{
  "dataset": "rendered landscapes of hills, water and sky",
  "train_examples": 72500,
  "channel_attention": "se"
}
Rows from block 7, named by matrix and row number. Rows with one number belong to one channel. Each number is 500 + 50 x the weight over its row's rms, rounded and kept within 0 to 999. All counts start at 0. Numbers have three digits each. After the name is the row's rms in percent of the matrix's.
# convs0: first 3x3 conv (model.blocks.7.convs.0.weight, 128x128x3x3), inputs 50-59, a 3x3 kernel for each
# convs1: second 3x3 conv (model.blocks.7.convs.1.weight, 128x128x3x3, transposed), outputs 50-59, a 3x3 kernel for each
convs0.33 100:496502490470488578516396519552562611533492530484442464505561461529445548503519479503516481503514504489435431525543583501490528524426536521503464504473485450536609485432446521595517506430456504493555564426517495572477528528618483525509504538416570570407447515556483521412
convs1.33 103:508598469511458416436536589430473470490489491449558542591539402471544484537466432455507465519506537458562503502478493466504528506516500477588423390507610547440510490460537374553515537466505437477519448483494498503488507456611517492452548469573501495471508516444560469641
convs0.34 095:429524549512512508564493485486564476490534433500506403581609432588437457524518516499575429488535538489462496584454464504500545547539476510505471580476486452519537519500440460417506536430501553556513582409520479507422555614496509525523552539423458557441505564488513452505
convs1.34 092:502467561519486534513550557378438499456477460518470573534406550514494512477467499622421533508504508512525456586474581485534533459548551476546507409460417523503592500525543567481499461465417489434638488475579528461614458511390471517492587401512468531482573461431487555564
convs0.35 096:473449428481478501456524539487531488549539476481463428500543465475435443477472452439554511482528521514485481427505473399481508514473508405455495562460461381516577470510511396480421460487487476510468529514499433543451475487507524516488562579498452492515432469561540509609
convs1.35 102:513490524492524507493506479477460505520510466550517517445441481496457469528475414513496517455500527532405447558616588527506453495456430474463504477534480494466505420475414506504486508444491525520549514554428523436465517477471497501536494508450490551526527504496518529467
convs0.36 099:475510469581529477519423461455481536551431429528517485509534483463446436542433514405498475455455469552637436453466502538602569580571518535534516456529550452547519648552501500579548446440452509505468448503485465521588521465510564590553502546564557454466476517482475442513
convs1.36 097:524505553546514498453464512475423485500537534493499519583559429449570522494470508504538495479561588404452400420486532468505503579452367451471532453510582501509457558518463490525405501560594495632546512485527517547466505467589550523576536573549507613563510483432513504487
convs0.37 092:569469584510471506491579518537538568442517592541512552532466536512426407516475481568503565508400507522472430424544401571506429469470520482468530403519498571456536520456481486503511415600521552513531516450463539552501506528555569420544420467585534602508501507547439519494
convs1.37 094:506439460416540592362514538522456459551510526566385369448536447526440519425507507486618423483567639464462495496570530488474454487480551490524535448543505477627442566484542539429509447516438462504485591445462495600507522382456507531436471534544509470533505491512512494516
convs0.38 097:523616468522477468418528487408598485488526530473571570460575491428471513547497442551577562503517501460408510468447580539530405445544476589497455414482520406574412387423438508477519518525480476477521539461422511466517490536451424490533491533470513568464478596470495506542
convs1.38 093:493522529586564449465437537552581534556519538489496583535493472425524537522403618512605505453454474544472526499510436574593552543521451640525551485479498547432408443517423474482565567516484524520478409432421469475579536483506493456485437505469477441523493396535574491481
convs0.39 086:476542423471338544477548514447461463496484440422420481580540492464595585591517612577507513546534492465509517519511430435468493459396522456523499499558541605494467548523619527528459492500479474475458559429433533459548453580593612505513527487504527385435443493489491493521
convs1.39 094:406444480471510545552493475494523496601645551512485467512648504469519571503535442494453490506497523496438415520545493568461535481492500476598514546459488478498510466553558486466444521430439451561530561557552562478516485541480570479495524535497516556548492468523526533530
convs0.40 105:492505568468472530443495528499546479492438420453462503439492579567558496497493492464523470522536561531488564623471600539542383461399510572497490423471550579470469492513413492473485519575484474483506409547539494590470497492588498564437513408435451542501528488486533504472
convs1.40 103:506604457497482506478424524444505477541480431579441462535520425487547488561530583477494482485614488567468520489409502433544431526544510496513574430529472471444438460480554451550592485440526440438655512433505602642533465406487459528383552480504577527523530470505527499574
convs0.41 102:415440482464427521474470522479511472483464482473429477501372556613589459461515527509527468464537491541490504473563539466468447518544443461552501582570466390429563480516504512558455508546541599459439371532582540569452495505516480555482466505434441512473539585550468492546
convs1.41 096:446472501544515488471480630493500488468412542530460444481445544495454470477507456537515492547476495588470506519507458576496501404546519474504504449436468658537450426489492379510488553519443569551532476607611462542483432521507515478582579389525503499553461451625533441495
convs0.42 105:584557424406516592413494469554521463519541551466445409391480530564538501398624560497594520378512476482472449545411455515545534529516467465561614565430391419410564511442415441462468612564530543437439514560540438371475475470493496474537521533496544531499496528491448522490
convs1.42 107:405469474538528595545465426482482488439510499510524495460532608522433365471426604505496518551523554408504572463510417456446498563520418401468572601516451414480575458508579537530528473462515570455483452457451520581629499465381500515501480582460512465516514473509503585528
convs0.43 089:523522426458526519475511478544488469530565476540456462458456508430419415397440496423648494515487478572588485489440488520573489506503521468493486483511454486468531491622464473441531456414506450608542361420601429419480486472509440590506490558471497495565439634478454529430
convs1.43 084:534500412532541515570481441469477463516513493473539476578457595540545429577561496477443545485570578471464489437505582389390438573529318505498454535530539540493515496477522489521621523425540522519565505513518547557513503483487496567578449547476440517508483493604467564453
convs0.44 095:458525430535472563489461448521516514573613583506391405386477547499474522473480554479507502546478530461451508476430519565559513472463470494514580524453487559529423467581593544528405500511475528495556488520558514460467494447553476467466517401444502474485507501511466457529
convs1.44 101:467455506513541544491486382473550521489555452472517502540501473483562534520524586479510568454484484466518458502502482519483448499493535484522516415454537542516378479414469481527440386501489528467503481477516354529483498510458479576543503542495503516501478521507462563581
convs0.45 103:506509453551503513481508524549620532476550573540582421474532429439536436510525539494531549419540455469439503454474516470502475535502435548634427475478428551529498420407519508519466527519484531434465379553582502511477487492520469478462499489489571502448560496502501528548
convs1.45 105:376438504505467622440332627540622529544492569556536418399487573468347625481537466445435519581545531429475503440549492534525475562484534532456515515526554550531451538521422486481464474483568479487475529461581456519492503456559442502599533491444520517494445490566567550452
convs0.46 099:516465556488520465471455445432520492502470539570629444544533499358569484600545544436507477491439450400479432422452531544463500519503561617435584363491525518487431472521460475508522452491523524379543476432506489562527442533443467506558473546373552549445481456559561356475
convs1.46 099:475523519470555480426504519559489465481594513463476512565492466468564599621488421537469463536483535500497428470557504531449435567549532566602455453488547475492481425516535554519489547486510479491491414538447541544505464543526583525516533451521447501458572525495502538439
convs0.47 100:503467507484515542454463454530501384633619542498471456515398472595487511543497445533457469420506499483528513575481463481471533520456514537548499545439523448514464533509592474496495512522469436477610461449574585514458551461494394464499501483565550486495490598509445517497
convs1.47 097:537348599478476596612384496534615553478445534488510433467489524504404543481462552443468463545425522536532392456483536473474481567460460531551504531567396507486475505538547548528519478548447538513460485557563489540504505515412563522381506502422488443455488469497457519511
convs0.48 106:510522492524482433575505508456463422515473452471475501465482533496483500424492553456454551463598460523450498488571477410670487474527514442511440525445496413515476408509553499449513499448507471543472537555584415434583461554596453510393381638564543460403557571524571518546
convs1.48 106:500507422503489521542462464443485526493429480494491508390509534493528453524490467453448513536541584468482516456505424529486461489526556479482571539468480452424542560576551485476420547460531432529489490428367520508604403546569483422442462492491477448573442492506508574461
convs0.49 086:453430579535536568450470427555501528564521496536509435461437536539511483456424526603569499487514461503503551492496491478558515401485559497554465463461504502567477584428488490561478449557582559529430571543482473559521484488493514501516572532498473535486544518514562570477
convs1.49 089:543487471562479413538480481506500501456491510454455527487505470394424463441516496471444447414569540458506523505553452533563500456575448505456538455548434538505500508486522334512597525486522532446515511504487435411530538551641517410449549475483537524484484432527528456510
convs0.50 108:557494471517464468480523473603596556508522477530499527499489465559519458503452498487558491455447489435491487478495461458494495522480502416557442590545417548541350514467527513475530474498444478510557463432500479558427514513474432572431472417453521475504516437474468454574
convs1.50 106:504423508534435571538369528498561521467461583553591462449493521614463404496532479541510657476570479515483506507514529390570555494526550566466433470550521483469498469443550537498509573491511473465487496445479424466421559457428568452473565500521524496527469459483512540469
convs0.51 109:560513549471489473493451494500583458530551540530481497558431402626505441551498406440480456467444475447503476528415528499503483591521454500363565445467537537502509527479507452445481532504466525486592397515541530502481511474526546447502522549464541505487402543442509536478
convs1.51 109:496538487517490310513442493507468493436482545484577485450537415436582404530483538540497502514492556532503502473466467452485462463539517497480501537472536494542586465443584464533513498502462411415588447453554462595519561527488501464448516540463539459472503495461494424495
convs0.52 106:445472510480538518529543473538510472483495499495472440548458470500553537539446565520552506547493485462485586561522456535510526507414462505481469588540427502600571528508449497470416511458453498475477521442470500427574547524404437536505436499526460463513480636520508421613
convs1.52 105:581422492495527493547498460393463520523484498499429522494485476492493497554508428479530557522521477501564459458512418518496570575558464464512447525530541488449486408542488498557489506480495534523515455499496500457485522469442477500486503506548523498458510531490485656508
convs0.53 088:470486522508515475526588539515518524508532522416527517466521486604562604492510564455431524536540545497549561559484529497531548487485544467444439499526576438486629524491447457387496558599630472525491499477526442503568396466515498492509471471428537527529499457459464472559
convs1.53 093:553537515477452547458553557475506377474454437494488452578540522534582471548456444552467493546469472591536488504506469529476536591542548459435519458398418570469407545622525512510491533428458494550567506534474532538464557433478478493487494439459466533553477481497472474553
convs0.54 105:551513514576489489561542558441448410524486490562542464473466500549455490483530490413582533456494533476525476488415519534462523493500583489528568486575428445545598509442536531472515506537489541522540414530613417453580434463438426502509469542542550513484634554472476508560
convs1.54 111:536565473527393531497470501527513494422437509491513480461515545468543475580436504419488482487459483626489485516516441475465440509650487471520433534542494547447551598494463571489516528464415426537498491482481455572541448517535383515623492349540421427545551529466470519440
convs0.55 112:456491476510497569567412566500532492492493456511470501468556407563416641517378586476515530473577568491543496486512573435541518451486529472479513526512517460540524499413532495517488467519420543524521513453558530568441593498522533549370468485453539474541487537542543512463
convs1.55 107:476522481515388475466533530479453487518500498547460479478618419455497474585514556592535445496492513481555515510548368538486578545306570478590492514526468514475544456597520478496512574508504550583519389537522549431575475476511524513439525458590497549486473482433518564516
convs0.56 098:438595446579518475574593481518563478520534496457540403530481459427544563606480484519429423453445483472511542491454481549545537521499530510490472468488487482522604460494519493414533463465479469535485541585463536531563530494558476531505512425598499466505496448432511397428
convs1.56 093:465439518460459593522488485523515462474486527540521482553465481459477535450438442532607460532480446483396489476520501518505497564560448416392549474488523561427502501613503538549473520447573556477496496536526468422428587613446394531535457444456539497540569480521496513466
convs0.57 099:452542529469556477536436497509561491566484469501520449496403554436438591488483441518577569526506463471442449556502454524504538454446474443525557458479484466406523424464443542525464603475473363596585491458540465506458505509506487450414457573539522433630484568532443544541
convs1.57 105:534485460486531523499486568523466456500543511534474454515531500500554528453521449452475516513529455495524485496452490442434491425517438453537444382462391513405481479522471510503453434545445474454490488488478287490494537536535514563525461433561573479517381509507460637499
convs0.58 094:588556361541486415449556507562488538464532553584483532493574411544545432429423511391506530577613437486514436440573492490527482591469530464549461458579479520505437560586530578566431473480463370459495563578443512512486487412453422447602513503575556418494391537570433538545
convs1.58 095:392564469502488422488455513512452489451521460497428490444652592507459387496488550550525565588470436541566580540507508502515525416387495496495435458487558475437489468513539475467523587534536482527459620415474559512490515453460489516474449505522485455595413601573392492532
convs0.59 086:483530569479549472482494478545557460468473451524575480483531408493536575532487376458571479431428427473462407457442375514424475483551555580600500550519601547517443533490437453517463550530564537542368494389557533527506414457490523589467451460512490574587562512447486552573
convs1.59 090:514491544461476525422546432517461508464460446448488464542504521379417495525551501483481574580500468494517547524509591465444442508496448424571450508516509533562508471540437537475531565535422534559508477493546622630486485442464421501513534493515489444467583482429433470538
convs0.60 103:506535507408494409591517481516512610477459516534555634497501456511526572427482522484591531482559470439474472505591586483477459495428600528554503468482513565438500456519522550461444583465560441561443566485480492630495491525473548433467423539507505569427458415531516449442
convs1.60 106:529507469527590446393577541547592483524516452521427497535464446542522501525592552546442432484451496511459532529465496460500455416515421554451562418469655554478498477442484450587499491445502481507549521444489555489525511472485526362431441556436448530468432483479551429507
convs0.61 098:458514462486516481506439554447505455473479519483567566564441566474489474555528464486441491487466556416457532514538422470453464444436562443472487477502511431516495541452516519440438472485437557419441529560432544530563484438592576423439526565432480523543492588576555606448
convs1.61 102:453526523402512521486493474548496519504380488505477521503565470531511500458579432452515464520513428579543538486507463443451467430531507529533543496483533429512611507517523571417568420510523468377476380417601453548497463482502540438564541542470576476524558416559479418518
convs0.62 096:537450546430439424456454522537512500545552474430479443495463490595499501398508600505449498558500560502522487460502430472476448515490451454587642662568492496532544520457470541529482518458494508500460492519568459529455543550551491578555478591598514455449548495429535529485
convs1.62 092:507437510553505425415548570518481470427467513459499470467550515503480503442449427545448452521482465496479456476471513443464446543568433451532493570552502501451517474514485431499484456503372462513493440585448541479491552520503458453527546567447578502403564413505532468527
convs0.63 106:472579436542466522525517545493519530390559474502470550541507436546510469538458458521469521646499517380462507560554473493394549528501406520524461486433593424460470467511513481487488553466500530436522594521539509576366469558460487486490434512509471477540462524571502524495
convs1.63 106:465534552544523343511454598483492508453546452532488475446563512531493612471576536484613559512432383522511558441480425449511474528400516573485548473537534493451426515454504517548513435531501481405474487555498488582569466486440475603460482487602496498475480423594595476484
convs0.64 106:525500405476455466529504520477458417537413580541511428498542434440578561555547550545450488518556420464494503506554501487418514543497487539561510503510475514386475546523582513431431516570482499444473523507538435497609466472555588471520570463461525461514479502421510511494
convs1.64 105:454503485549480507580497450440457456567546452530519567496444379474461562466538385493517542519520481529422470448476585495481543412501498433567579536459497506518431550430566534491539471584451479543538477504459505558494487476433516433405443505564505627463484495525522453557
convs0.65 101:534468547518585580470636493501567468552539508422404477523636370494510494444509491482486492497542534493552495611496499513515522498455509481461514503440495513704434539497534486499475525413415551365496541439503587526492527580527602498479462530561404390440512528529428425554
convs1.65 095:540480480432561486508521448482494480534551441549547460643431558535575603438627539474420541443541466553409522497583371425434511466459467449454547468530454585611446448487493542402506492449470435417439372561543553535477525471528496527467539509426419539532476516489458491508
convs0.66 102:524574448457463525513475503534528462534519488527497478497500513579537414496555476520511472547513503516484468523502463471533465472460510537530507529611450511563466503450524502513523470501450491412445459591502555531546503498454497476440436511514450394538551488471505542486
convs1.66 104:503426531542514519465565493515503452531481365528475515477475457532549457536496555451494516526521473511538504408515507491558553532527477535504520451506496453549582558475444465431532488475521514445414460384480469538535482488496531424393474443472483436562571501518509548522
convs0.67 104:502504562488451530503425474486456462445507442466412499508496501476404422543540562499536468459452477427570476624520506522563472520567444534488600591511471459523467523429474481505421586516536541509404357509520525623472526506469523517497491405449466525516560514446405540569
convs1.67 102:477550386457485483478495455520502467502480555567493531553470464420486460525540450461472537502503455461569521487535468565512515484598605585550478480509477489522551499485567543454556489495566417500601506439559444496451532418452496441488496513568442474524603556392463509544
convs0.68 092:481479453469451593454475502546447456507479494532558492494571561501472508599519487492559508504499425524498477521510428526530427540494448473500519616582518523483536465482431495448486466429514548567432464439493514460485468510572507539514482473479521504487485480501442495567
convs1.68 097:507474539507487528463504441509555548599570517553538536530491519495512520438510504495485488450488457540509570473512446487467513440455567561501527482511448398443573463564587444467504491647559462538517498521480519423516456507446551417519471444450466475513458489511474557502
convs0.69 097:487431475472490559541411472593496522517546583532505425423531557522482504520442468448575482604500487524457516459471447480575476530466460530511487535551464566472549404426471531510528502474473562385432425556462512564475537542539472537611509495520486481477528576443504417495
convs1.69 095:470473464470544499460546531439473493513538527468510544454366581497458448498548530459484500362471468584450450552493473559454518502526529483508565500625445520503453424488524595546517505507607508454451445568475587567495382523565497592439461473480468391433468386503531447457
convs0.70 107:525485470601471418553539519542562510445461472518496525483476547410474480488608424444472510503488524425414531506487529540495498533533507471419565493434480518562491466529469438525446484481508506519519469499553464500486457452484587521416528478464445601563560559575489464474
convs1.70 107:575467531472485426476534499514558415544493524542538433523502583496537529492540413431550490439419472516505527553488527476503532483548554503531433397534602477479491487508505480523521499503471426498495446483581585526411456514644472507606522436514486486481547466496463423575
convs0.71 091:539478524545430512532464427407488467559473475472441517522434524493489480509542487508454471548558512526537436471417436409463527524478566569498501526514532491435451627547392690498460476464498514317563480498506479486474498532499532523468494482462485519580454450478458479471
convs1.71 095:518566422530392514625580411457398493584561493531543524412468511511514431517513547524566601524514511444411546474546428484534526486469489459467428480451540431445556547502507554515423457463439526494474447539498472528486493455500429398474481564522552538554536501517454553511
convs0.72 102:643537482483586571596532463480425532455445472489492501439514532610495372468475487431480424473460468528537477589437566427538531540567494420497579505590544494431549465495468466498488505444510491548421522450460458444506526508506438576531536412412531480536470517535491528490
convs1.72 103:497501425444536493539557500474447460461462475443425546486561479578535478415471632569459574524493484553523520499520476499478503533467408564402483570590562473432512490457464514447526496486521497469521564464480456523570509497457449446564562520547454418492518463520538494483
convs0.73 098:493496512463590485486547587523510519490495435524503622522539406490454453554522411504469424493454552564549454464481457557562542545500561516480507550482496540474516475540553467490536501443489568510455472541512583440484512528472489506509475501543506501520493446498454496393
convs1.73 095:465411316526540542432478549454469612524464518431531446606615493611494554455440468537473563407557516565498515504477462525507403529558515503465398437442419538567511467531527561453499512553529552593424496453574503533562503515516460548586524519513463509584509485502488459484
convs0.74 109:512481493540574447629468473554459489533570549514491560421549456488520493536596477503528391484452592497508433503492455470474498387513530507600525530415432536542519509429546487531526532463569469489435603493520540435511497497458456510509476430449466495564591505419537580532
convs1.74 110:461541387445555404435565559526458508414512447526442464449478470522537515503502464504452533498557516576497481514504435459430461458503554535610481490547561445379537487478470475439499419544472475643459485442502471535489548500516506617490542566474501479486397507504440472546
convs0.75 099:469565500519514528526481477578461496443496472538495479418512522374475465494509526542538482519544538497506464566502456478529445517519487397596511512495531488536510498525544439457437496510485440501494490511478491499534431523489478557494531487495485494532545498558490592559
convs1.75 104:540489431497533542573440548493480427512541522495499443492556529539517465471372445515493523441525506516529506417462544467489524456555474536636479460494499532501518552484453481507423578528495517508528401494457511606458478516536567582565500551490454618550542569480515541437
convs0.76 095:434483507498614506511479401496532568439622524491532466478554487449490482444555458467524523533560510499418480517559498500451477504455528564560542543549581446585494420514465475515535550552510502490457380546472433499443418429542497435586448498447502444583473466523453455513
convs1.76 093:488459528401562547376551708505498517583596509654530483592482480447484626453559470493569480481437482557600479483433520529483478536526510511488587501450460552461474541507485543466504544484527521506473512501510508531533432456492472439480517497441512501477510530463474502533
convs0.77 105:457475655534493498475481504452448577461547495443545498496506514465422457514474462429554468499462536445519481504433444505520505507459530517571512577486436507558478445463529509555511518468491520462408538519472467564407484502485544452499534563553460494533506454479485469544
convs1.77 097:477467543593426455451516416478435521527537489550435388512464535590370552513498358459490540584496544500469544463484527470472576500523492504512489530583478487418580509520544553522563513500496484529459516476490511529485529470507548486448559437486569558462458460508482505452
convs0.78 111:493443549632557485473550460526538579518461452542474571623496444461464561490536509545455510571536606480500495448477645467573447452535475554499486434440518557565447456506553597514502463451532587481455492552547504505400485557484425575467572395531483453360492560446512576511
convs1.78 114:462471495619528429589479530503500461443421564499477475525563460439534512611500414487617577426425519508478480404518361451642446458575527452503529565567523454504483444412618453527530483470424501457454459524518571632409475516506552470488552431565478443570595452513499470490
convs0.79 092:434468500487456516556477458537439457554539575512641534467387514510484583588618599491417474500471502460432465514557496464496447434422589442484538451532475543424477549586521433487549467508561471442497485476478509511493575510472493492531565472485447530513508513490426396450
convs1.79 091:518513447522542465350470523506540520542466436564580581465501516495559521506632500593582492461499391517569443486513518484480510433510506572539398363437532411520519453504437570469474507381469554615535491520503552524442468437464452609456531506562505580425533520424651508522
convs0.80 103:544447421480510608485465576498509458472477522508544501484468484577518517516433528569574494572452502469443528588426425586481458588452466456550558535440404453578440540527456558401537452462472453545512531437495521430360432618513413571487469439532410561568561566577507525570
convs1.80 108:453450521556499479505444478492522508497586470539568541535406418432368492494493507491479555485551484562491512486507468461441531521386643435507490510549477525523531540440483450495549468569387482429438440567448543483480482428511585586523501508440460533393526379524463436579
convs0.81 084:508497514542557458498537419525519537492505416562526538510598507464599437489545419559512515543504539398558467501469579398507444500464543523524518567529507520439550543492536473468420546468508402550497471514474409512496528566505560499461438534554489545514613484510502546547
convs1.81 082:505539417496514562464634440514428442536444494452437500593492479528528446447477494473505536430460450460547531593462478558461492495576498527450453419497462477473487497503521603520485498480429522481455535470557547547496483418447447542524547448458500444427514494512458467573
convs0.82 112:492520432551436515521539508450573464446554453503590504457552424465429460532644436465526494446472450569506451517534492511478530484535465488439480579554501521610455459416482526472510549567474603520518551569502532536508556559552415495503439429461526456484458524532441572500
convs1.82 112:457477543537448455446465555538499489519458445499544437465487469528500544499504590523514536593512564429553542438614533461504491446484463554565595465577469557533479452534453476571439515555531464540528486525476455586475471530450527441549498429396574427511411511573515521511
convs0.83 103:545477537483442541550465547492502445459489444587564456502549584513519492578498565565547512459411508534469482392522472512527483433470496589461407451418519557485431450474509472506506466521512406524508436541498517449496558468554513500570471532509561575420562505517501540453
convs1.83 109:547506407483486514407401453544539499472431467492507555521500478576591458462492487483448482457516460474448483482456508468535463557421473530495498497524552609501486496424435498581581462426538519530471551468513485469474471558464525485481500470479560511505501505467504398432
convs0.84 099:490495483545502530519472548534534441537482481472448529499618430509504498550447457457485486474439470495564508472523463432529475503516536405495540499543548466549517477506513450415428496527475541405492634455451518450491495504593447487518475506547581473442515548597494460456
convs1.84 096:472453504532497546473472532505529463475511475445543473505546370517452523441428481519445462508473568515466527479551517513563555529477495476450443497547401495655623539475507405478519506543533457511433452411574527492429572503569573545504446501499574504536452558507524441423
convs0.85 101:459526521625448521474537441456558433432553522521591453505568522502525579529462409515465553551466535354453478482454510482464534461514566451482385475501542646573473476477456519399495521486543523475454554501528661509450539526584521543559475524466448487478500529501394476470
convs1.85 099:515444534441404554413461556445435475539624591516555450524520462464473521463598623490516539501502498552519511500490520524366592530441514491492482432598546518431529467524588421504513499464484457537552394400566572552530485557476493514444529509514518508522558528498438536552
convs0.86 093:462362443502491518597556617531613654561616685502477488505493537465521497478471526494495520485451587574511452470518544457510555503481536489553499519512441513524566606539544552519448573578495433576553500454541485584534522538448544459516511493587498488500511593500554566612
convs1.86 095:403495418443409529466623508457481422495463565558486523480555500592498613570515563494624540570535488462455539544503536451451438457499591480507563570457499595461604533477521481577516546482520596524592528545468458419496536505526489438545549521491457494466579500580522492488
convs0.87 096:512522498528474496515473590464570480520497518510514497470439495558471548486539553484532500598604533462470438572523464540560475490464493513538464441574535474457474590466498570533489452479517453572482579532470552523456602504535453570483451641464413493551450492558522468484
convs1.87 100:513524523536491448396501513491460487570448405467446546410498521473490508537551486446536546417443492458485610474551468522479456513533423452507466549425436458495612592515590421469402526467371479433499486502534533535574518431483475470488444513499506452459475443551534601514
convs0.88 103:505487472485471473503378479474518615474533403470434525554606457557620555478476464595457487466496455485553469499400536605482522460533513507449517508465588534520450516541449593597345509510487464604459535568450456497539514466556435541549506500462469547425548483581495533457
convs1.88 103:475531542529499536534510380479450483536483503471506526476510464511350503544503483537454466545592613538535520491432487515532510506534556355540564448554538566520497473517414493644477446385463468460475465520537585487602459531497553504467605409543471540516439544506570521538
convs0.89 094:527476518482561557509528512545468426598563515518492525552443458475527485576516431443468503554496514496533525500582542562456498519480471510554507505366391541483504504556513505426506434443431455476434449572506426456505518524507508457411468485500503657607496452455518550555
convs1.89 096:555495494452504462577517500530487479450505518467420390517429559510464470493471494478454493535515529544461512506523485590475490409364520544527518483520388560521575431512631646581537465474537500558573422464474497550491518528546501480511464523523620522552513462471500469442
convs0.90 109:482515508519502517390484528486493473486537461542450520523549463458525580422578628518602516496476536527509454452520492454549506530528456504489546500511500595413536498515494570528544481528526547481557529445384533626420499544413499555562539540540519470451525419504462543541
convs1.90 108:481509560528492505473549499547489526493471455478487474495457491559521475514457524469527440564507514466551486501527479451509417485588429499527458480446525515528472569575545377615577481493546402456598518594422540466446458477528524450442479476428498435501367493517492536536
convs0.91 113:488537557557480567417536523477539508446420413524600612496460547493465483466455523420501556467460451595525466517433486500522462461444513372491535539514550506392499450479426436507502535521465561473561534406442445533546480440461433459510540442509494499560419544489596488439
convs1.91 115:482502540466496447432522514523437458447493504527460443499504586518532463495456483520509461492482529561540499420560493495501464524518432455515560513472495431445521538511480426461550514549482515480523512516483484430541556522457497529511514428537606517548558484536579444486
convs0.92 091:586539504548514552476407410521509549517469430478446468561523461456446528526486481500594593444535525439455451474518505479499585483475507505552536412453480544512493565542483458467417478450395526470478428413496535534486500443457407437445455433428471531497600614641609607513
convs1.92 104:446540493601580491457491458503574507535524524577546489536465429418509514483524439472505545462450531422409502569450505470435461447465415483475472463539576444516450523544487489601598533445417436466443497520604357393407522515504482509570474465464516549476399433526476479429
convs0.93 102:477394540441561462447457478515524512512518522466441464568580509470521518506573456512469521527573495505489480523462449485502495441468524466586530538447490471586599517464485546499489542494515456541563466538458522516509545507404518413512538558521546487531516418546518480468
convs1.93 100:479553578459520567493465502471516495520488516427516555474483504459609468464495448525455497439467528492507458496483478497508499660424473447508489525517557496491517429410554561468484467448545410525531522515529475557540441577518442556520432541503478551472398542415566482519
convs0.94 091:626427446490461532436570572452415442567541493448566536445570508552448583456478498503527420396374480478502488569512470498503581496495433506498467513530567483480506544520465438462429494445451513666459444467524553405479548514535505580482450446493499592516600510440508534468
convs1.94 096:531466480496504442432476526548516543439494442532522471487572532514480400522418465518501527434446426572448504519500521542478507536449487443447432415424495628584516467431449425536473467570575488514482464468497543446513494472439422622542422407428528482507492532647497426514
convs0.95 112:556473514432514565468537522502550473581514472501483459531514464496507538551496497502464505454478484440558494526324519583568502441539531539460566471465554489604496487454496503531502514508549420539506590495516530463487401431568563538562478456443497456503489530567535501508
convs1.95 111:530403461467546452460541466435478447491549455492490529573460415462528599486560474544519502458496555521522447498533462510473507581507526467499552400626599497480474533455450516460472450494445456467518489369500514490560488449585469449583504543464490519509526463531493553398
convs0.96 095:445587650562508431573523577433405547529502513453431506495544562520489538564557437462450534450394497500467468523488501550496566553480597463461579407555486490563557455557546527436458530520504477473492501364547464537506552432469500481427544523467541548482509481579542463470
convs1.96 097:472561575529610568347494531569496469433407460609492455488463427543491529499606454467510533538549500492484452590526498515461499482486509522543548545558482592474541504529581472631524521562532495534453456568478494481488430469595525442463445490476511546469446546448540391466
convs0.97 100:582555509573513410458480508470551461597597497506480462488536468495473586453500499465575533480535453487471488453549433510446483432456461534497447547527458494489486510561518534499514508478561576514434482566433504463534513538552544531432510485442456532483427490530512505584
convs1.97 101:416483570505426465517442456502489535555509476522631493488420503492479431410495498481542512497509486519409516493505464584511556511452457439483521535464481538532505514550474465473496527573503531530433461456524518551533415474507461458492501515536476559504542534553493593548
convs0.98 098:529524517538438458599454531546461480514566452572489513409500492583426462534549478584574444507477504513465529524507571562559479496517485553514508445572498505533536453477539521508467480481452436554528591581533527434511504454463479429519481499482541531417494422512483574500
convs1.98 098:439553542507476558490513545509452521500539536553565545567568497551466482436572497385492418499464562484514450520451504503445421463479559489470499528612609436396423503507585512530557550557485423513470549383402468485637548533618440451388479502483476477523354499437498492518
convs0.99 098:466448421555634481481487558520519553534530438595577599501566492526526631436405395551501475443437501584591469450418489578512408477508474525517519428491438543571496521588539552547453482646589531577462501602573496442462475490393439526432511484535419450448494501538515521617
convs1.99 096:433403448572529484489499458438586489413401497603502530555576513525456479564526533492482505484575523516494490451435481482417478502530474497582404405524467584584445573518459497670694469425350426477467467488555499535434492567484492547430468360448502562478494469548496499512
convs0.100 102:479560514522458493426557512449481525475480484519498467506501512474537549459535470466470566506525509495468526473523490524481445529572487589517604506443506456535327457448531509512539521464470573505536510514545533509428516586484451427532518510497533488502498414553483494482
convs1.100 101:548514378520565397507411462494506516472483535420526465507512574484493446495419519481525524495572497483535485468555486507534484573518499571424517489533596440638514520487467477459461534501526481524547599539471452446615472496483487462575475539449539579595463485492528561430
convs0.101 093:426505563623448449470563532421382550464492550516504618523576448455518581570457529499484525444472517545473520526520520443503575459540472559501581467392553427453493523466548470529465419484467486514514505540516574500500505476508449530519500461544499485448503548502518569538
convs1.101 093:532562481448617463534637525588493466581465467522432407572527404521493588567632504442510522482571496494481464455509468412425476594422413537609551559512580559473490458525517522433499508503445421483496419509545524504486573501415454494494495454462453451499450400441446506527
convs0.102 104:522508484588450470457556528453478505473491562558512486526492478430534571472449380483505461478506513464519543440551483493469475558512426477463555518436421480491498528556493468455498416417458592495568391498519497507461503512508547521489473493553501517506610484510559509480
convs1.102 101:499478512483420431430485488512526510462408522468454492490506377401547575489474417384485503453469494537455520542543533416424453505471416494414500465446464468662535552428578443525470439535460457521547482381477488485321516409529508524501470508444460532482486469430605352526
convs0.103 107:468451449487504486528478488467412491551526465452522536526484566494478445557480543428476555518560459494498482448530461550473594460590361522577432544416573425514396551483538546557520461467487498462546453487505573654443514553493481425588556499453515482552416480477477522513
convs1.103 104:512519501467477431583474518459508562477505437523511493405523463646463474483370547500499531542530506571464556495530528395570398510593560494464485449524504437504476605589465408594336499526516512381501533609481496417616558505411457522537531452422455548449410482587516547494
convs0.104 095:466575400527489507528527448461491479470491539454551548520524473474483559522541570469440439417455437451490509607602571579529554488449438502508470513531570556513654604507534495487460518518491479500540473543448503551559525512444528524534538484556523532489590465485494498502
convs1.104 095:450540558407521621567606550549500457476446530435531539465506491498564489524446533470479562483518530546484512565530437490460540527524574499520506476408513464565490479489429490483501514527596496438526549472583516406540498502495568511513496465503454460483555529474535471519